A small image denoising model, trained from scratch.
Training: soap at rate 0.0023, 10200 steps.
Rows from block 2 of a small image denoising model, named by matrix and row number. Rows with one number belong to one channel. Each number is 50 + 12 x the weight over its row's rms, rounded and kept within 0 to 99. All counts start at 0.
After each channel's rows are labels from the 100 images, of 14976, where the channel reaches its highest value: "peak at" is the part of the image that holds the peak. Only what is clearly more common there than usual is listed. The data: drawn branching plants.
# convs0: first 3x3 conv (model.enc.1.0.convs.0.weight, 128x128x3x3, standardized in use, each kernel summed), inputs 0-63
# convs1: second 3x3 conv (model.enc.1.0.convs.1.weight, 128x128x3x3, standardized in use, transposed, each kernel summed), outputs 0-63

convs0.9:38 54 93 55 40 21 52 54 48 21 53 61 53 50 50 63 36 51 37 45 70 40 62 44 48 52 53 58 40 46 46 34 58 16 26 56 48 51 54 48 43 50 47 46 51 57 43 59 61 33 57 58 43 44 50 60 77 49 55 58 66 39 57 34
convs1.9:43 38 51 35 72 48 59 47 47 62 64 49 38 48 38 49 24 60 71 44 28 63 42 78 46 52 56 43 42 61 60 54 43 46 73 51 49 58 32 42 41 40 42 57 61 56 59 46 29 37 63 53 51 60 55 53 29 64 42 44 55 42 51 49
peak at: centre

convs0.2:65 57 45 52 28 65 51 54 41 38 52 62 51 49 50 57 30 59 48 53 50 32 32 62 46 24 39 59 39 17 57 50 56 51 40 42 67 60 57 41 51 76 41 65 52 54 43 51 51 56 61 49 39 40 66 32 70 33 48 50 42 49 52 41
convs1.2:24 61 54 59 55 49 40 55 54 26 63 40 47 51 43 39 50 52 69 58 56 55 52 42 25 57 49 40 72 61 54 41 72 48 45 70 69 64 55 68 52 20 49 31 42 61 64 63 50 73 35 51 53 45 49 60 50 47 43 57 49 57 70 57
peak at: centre; bottom centre

convs0.3:67 48 63 49 50 66 59 55 52 48 56 61 54 45 53 62 62 43 51 68 50 44 60 52 39 45 48 54 69 54 37 42 57 56 44 61 45 58 25 37 50 75 57 47 29 51 47 50 46 21 25 53 71 42 41 47 57 44 29 42 46 42 15 51
convs1.3:57 27 37 29 53 47 34 50 25 50 64 49 55 49 53 63 37 56 43 61 24 42 50 68 62 54 45 63 46 45 61 50 33 63 70 32 50 74 27 40 57 24 60 52 52 45 48 54 45 32 45 42 73 53 41 36 60 55 28 47 58 44 62 46
peak at: bottom left; bottom right

convs0.0:50 58 67 39 60 64 51 58 54 30 31 45 84 59 58 57 47 44 55 29 27 59 45 51 50 59 48 46 36 46 48 49 48 75 52 62 58 47 49 53 48 51 52 73 46 59 52 58 59 35 59 47 47 39 50 49 47 33 64 33 49 43 35 73
convs1.0:41 53 59 55 21 43 41 45 65 50 39 44 53 47 45 55 54 65 26 47 60 63 71 50 35 39 48 78 58 72 65 70 48 45 38 59 53 43 52 38 56 36 59 34 43 50 33 48 66 70 46 57 61 47 57 66 50 48 48 57 45 44 48 47
peak at: top centre; top left

convs0.89:67 42 64 57 58 46 29 50 29 46 31 51 66 62 84 55 66 48 40 63 54 46 79 40 64 30 56 50 60 46 51 59 48 41 40 42 08 54 45 42 55 25 62 61 51 56 57 48 52 52 56 51 52 59 42 51 56 33 31 56 27 73 38 47
convs1.89:36 68 44 49 49 39 62 58 31 61 66 48 58 28 23 52 36 59 46 56 16 59 40 64 49 36 43 67 23 38 57 50 63 57 64 58 53 50 49 63 60 58 43 62 56 60 41 51 48 51 46 62 68 39 61 43 46 73 62 39 62 47 44 43
peak at: top left

convs0.87:38 64 46 60 51 40 45 39 41 45 65 57 62 35 69 27 54 29 68 55 39 45 44 49 20 58 51 76 47 48 69 50 51 52 48 35 27 56 52 58 61 41 58 49 48 49 54 27 40 50 42 48 41 50 57 52 60 61 50 32 53 54 50 53
convs1.87:42 43 63 54 38 50 54 58 61 52 45 50 45 63 53 42 55 36 30 44 85 60 47 39 44 51 49 50 55 47 37 34 61 54 58 47 51 18 67 40 22 54 46 45 43 41 46 61 59 31 55 62 29 56 47 63 46 44 47 56 40 53 41 43
peak at: top centre

convs0.13:40 52 45 47 54 48 40 32 40 37 51 66 44 47 46 63 61 40 87 45 46 43 59 47 54 40 32 75 50 60 56 52 49 72 45 32 52 69 42 63 34 30 52 44 35 50 48 53 56 60 46 61 22 61 43 53 53 58 46 39 43 46 59 66
convs1.13:48 54 56 53 51 63 55 43 29 77 52 33 65 61 54 24 49 48 53 50 45 55 59 38 49 57 56 72 45 42 67 45 43 52 44 61 36 50 46 62 56 45 40 57 57 47 55 35 34 34 61 50 36 48 62 50 49 31 48 42 61 43 59 37
peak at: top centre

convs0.7:56 44 64 66 49 43 69 72 65 49 47 49 44 53 68 41 47 44 65 57 53 53 36 62 47 51 42 54 43 49 56 54 43 70 47 62 54 38 34 48 52 21 38 23 50 50 46 73 33 47 44 44 21 36 51 58 47 49 52 46 54 54 59 34
convs1.7:43 53 56 54 45 54 34 47 31 47 42 62 44 58 32 62 66 53 46 58 47 52 52 58 50 52 67 51 55 50 32 54 59 32 52 58 55 61 51 40 52 84 57 57 44 55 58 14 65 67 39 41 00 47 50 77 57 49 52 62 55 49 53 50
peak at: centre

convs0.123:36 41 65 53 31 49 46 52 48 39 41 45 24 83 44 60 59 50 60 33 34 59 71 51 58 47 22 38 47 65 61 57 53 66 30 71 50 44 47 48 46 47 48 37 36 47 61 19 61 55 68 63 36 46 50 48 51 53 40 45 56 64 52 59
convs1.123:48 50 56 70 59 44 45 60 61 68 49 52 72 47 52 52 50 52 32 39 47 58 43 47 50 45 46 57 28 47 26 41 42 49 38 58 55 38 47 46 64 66 74 86 39 75 67 31 67 71 49 53 55 78 50 48 46 53 46 61 34 47 43 36
peak at: bottom centre

convs0.93:66 52 53 54 56 58 22 26 57 53 30 46 50 29 33 66 44 61 69 49 50 62 52 47 75 39 42 56 44 51 33 57 45 43 70 67 55 60 50 53 48 53 62 50 14 60 69 37 70 37 56 66 52 87 50 43 40 36 44 30 50 74 49 62
convs1.93:60 53 52 62 45 49 59 69 39 55 44 40 55 47 55 68 43 42 42 54 46 39 33 64 43 43 76 45 64 51 48 64 54 43 52 43 37 32 51 69 37 51 38 43 63 48 51 33 12 31 55 36 48 23 38 68 58 25 56 46 35 51 52 30
peak at: bottom left; bottom right

convs0.110:79 43 52 56 43 48 18 34 55 53 40 47 52 69 42 49 45 68 63 45 34 56 50 45 53 55 49 46 55 74 68 66 60 52 43 63 50 47 46 63 45 44 55 44 27 47 50 39 55 38 56 63 18 49 38 54 42 43 34 31 42 63 43 51
convs1.110:44 59 54 37 40 29 58 57 33 54 55 57 53 54 45 54 31 51 55 27 45 67 29 60 60 46 51 33 22 34 58 39 39 73 43 59 37 54 46 79 53 50 43 35 57 51 43 41 30 93 38 31 54 76 56 23 53 53 39 53 52 41 39 41
peak at: bottom centre

convs0.37:61 57 27 51 47 54 61 57 61 38 30 46 49 71 37 53 46 27 41 55 62 78 48 44 60 53 53 59 44 50 43 55 47 69 57 61 55 61 58 53 36 57 51 52 52 34 51 56 49 58 55 38 54 58 55 53 31 42 40 58 46 76 61 33
convs1.37:50 57 76 40 64 57 38 54 58 49 40 46 41 36 45 53 54 41 31 49 50 36 51 32 30 26 46 44 63 53 56 46 30 37 39 45 50 63 39 58 37 56 46 55 55 60 48 60 67 54 58 46 46 30 39 58 74 55 71 43 46 51 49 43
peak at: bottom centre

convs0.57:42 58 30 68 38 59 68 55 47 44 45 50 41 50 53 43 50 52 51 74 42 41 55 65 55 71 35 53 58 33 63 35 51 51 46 76 55 41 44 40 54 59 48 43 54 58 42 67 42 48 49 61 45 43 56 56 16 57 56 55 50 31 53 35
convs1.57:54 45 67 42 45 35 39 58 59 73 65 59 46 52 63 29 47 34 57 81 64 47 45 39 42 49 62 34 45 49 62 61 42 43 56 42 42 55 56 73 35 54 39 70 41 34 37 41 55 46 43 62 40 56 51 35 71 58 55 42 61 53 65 38
peak at: top left

convs0.38:69 40 43 32 52 44 51 53 47 54 25 45 56 51 60 48 55 74 47 54 48 61 62 50 56 39 63 56 55 47 44 59 50 51 57 48 47 45 70 44 55 66 37 20 70 47 50 53 54 51 43 64 21 45 54 72 51 45 60 55 51 51 50 27
convs1.38:35 49 56 36 66 58 63 62 51 21 54 72 60 61 67 65 52 42 49 52 57 35 61 48 44 39 22 47 41 58 46 73 59 61 21 37 51 40 54 38 62 32 51 59 34 53 51 27 53 86 69 45 52 53 31 14 36 24 39 59 65 56 59 66
peak at: bottom right

convs0.54:60 44 55 40 64 48 40 76 60 44 45 55 43 42 54 62 45 79 31 55 60 67 53 58 57 39 56 30 49 40 32 49 42 59 43 54 57 54 54 45 54 52 41 11 44 44 36 61 59 50 52 62 25 45 49 41 53 47 56 46 60 49 45 22
convs1.54:32 42 29 63 74 42 48 64 52 33 46 71 66 60 48 47 46 64 41 54 44 72 65 61 67 49 51 28 43 58 70 70 68 61 40 87 45 64 51 65 52 50 68 59 56 48 57 27 60 59 56 64 49 73 71 57 40 59 45 47 39 57 61 53
peak at: centre

convs0.117:69 40 66 50 38 54 65 64 59 57 54 58 40 49 61 44 52 38 28 64 35 69 51 48 64 85 48 42 41 29 60 57 52 68 60 79 50 65 43 67 50 41 28 48 39 55 29 46 50 39 49 30 57 48 49 38 43 47 49 38 57 59 56 43
convs1.117:42 48 36 53 49 55 55 44 38 32 42 46 71 52 58 46 38 48 49 56 60 63 49 39 53 51 37 41 47 52 35 36 61 41 36 39 53 36 86 43 47 45 65 29 56 34 30 83 20 49 52 55 48 39 43 29 19 25 30 57 45 51 38 40
peak at: top left; top centre

convs0.122:46 36 60 51 55 46 50 21 43 38 67 55 33 49 60 29 64 57 69 67 66 51 47 57 45 74 49 51 49 49 59 62 54 41 49 53 48 65 52 53 40 47 43 55 49 50 59 35 36 32 51 45 47 57 35 58 42 47 49 38 27 57 65 58
convs1.122:81 56 59 67 66 54 57 60 35 52 50 76 46 55 34 68 56 53 51 53 49 64 63 60 63 46 48 33 46 67 40 73 36 78 56 59 51 39 40 41 51 53 38 50 60 58 59 48 52 67 31 67 52 45 65 50 64 51 49 58 62 35 67 51
peak at: top left; top right

convs0.77:61 48 63 68 23 49 48 52 50 29 54 37 43 40 52 54 43 34 61 35 41 50 43 55 65 54 42 28 48 55 45 42 43 74 41 76 53 38 60 50 41 44 34 32 49 49 45 49 62 38 54 57 39 50 32 60 57 31 61 52 54 41 36 35
convs1.77:57 31 55 45 56 24 49 59 54 73 59 46 56 52 28 50 32 69 56 54 41 56 38 58 46 44 55 45 64 44 72 62 46 16 44 28 52 59 59 60 40 57 50 46 42 48 61 57 46 58 55 56 41 36 59 61 58 68 50 34 70 57 57 50
peak at: bottom centre; centre

convs0.24:77 46 43 51 82 55 42 34 52 59 42 34 67 51 48 68 62 52 53 54 35 38 49 50 54 58 48 41 53 72 49 67 52 67 36 39 53 67 38 50 49 74 51 30 37 51 42 51 60 43 60 60 51 46 48 58 51 41 47 44 37 58 36 72
convs1.24:56 39 54 30 64 55 51 67 53 29 51 44 59 53 34 68 44 62 68 49 47 54 47 38 54 35 58 23 50 44 45 52 45 52 46 61 46 63 52 45 40 41 54 41 54 49 57 26 32 84 44 35 60 51 36 37 59 45 48 56 44 41 67 27
peak at: bottom right; bottom left

convs0.102:37 33 44 61 42 38 49 38 50 59 32 52 47 85 35 47 44 52 50 24 43 42 59 54 45 51 45 58 43 60 29 35 41 55 50 48 59 48 43 38 51 37 45 36 49 62 54 51 42 51 48 59 58 23 61 37 42 58 35 39 46 40 36 60
convs1.102:35 50 37 48 50 61 39 37 71 48 82 49 50 27 46 54 45 57 36 50 38 51 37 56 57 63 48 52 43 42 57 45 60 42 36 52 41 48 50 66 56 53 41 67 64 53 25 37 38 59 22 73 42 39 21 59 33 64 39 59 49 32 37 36
peak at: bottom centre; centre

convs0.74:51 52 59 39 41 58 63 36 46 56 69 39 35 56 46 65 38 56 68 47 38 37 62 42 69 54 50 21 40 54 39 67 38 75 37 46 51 52 47 57 55 49 37 53 48 45 28 41 54 65 65 44 63 20 44 27 31 67 39 54 49 27 15 37
convs1.74:56 63 39 34 46 42 49 36 59 55 29 58 60 51 38 47 60 30 50 34 61 53 37 53 50 64 45 36 42 51 41 19 54 38 49 59 40 39 57 50 67 43 49 40 38 65 71 43 63 56 39 48 36 57 48 36 32 47 62 57 52 41 43 61
peak at: top left

convs0.62:50 45 55 20 57 45 65 59 32 46 30 40 49 60 39 62 67 55 46 58 46 36 43 41 76 49 47 35 55 67 51 42 50 64 43 43 36 59 39 42 60 59 50 62 34 57 43 45 42 32 43 53 80 34 37 45 36 49 26 35 51 50 26 41
convs1.62:53 64 65 67 58 54 48 52 62 50 49 54 49 59 50 46 65 58 61 32 60 60 51 50 31 71 71 51 56 64 42 56 52 26 43 49 48 69 61 60 46 72 47 43 53 33 55 53 46 68 49 51 42 69 79 87 55 63 62 68 43 56 59 68
peak at: bottom right; bottom left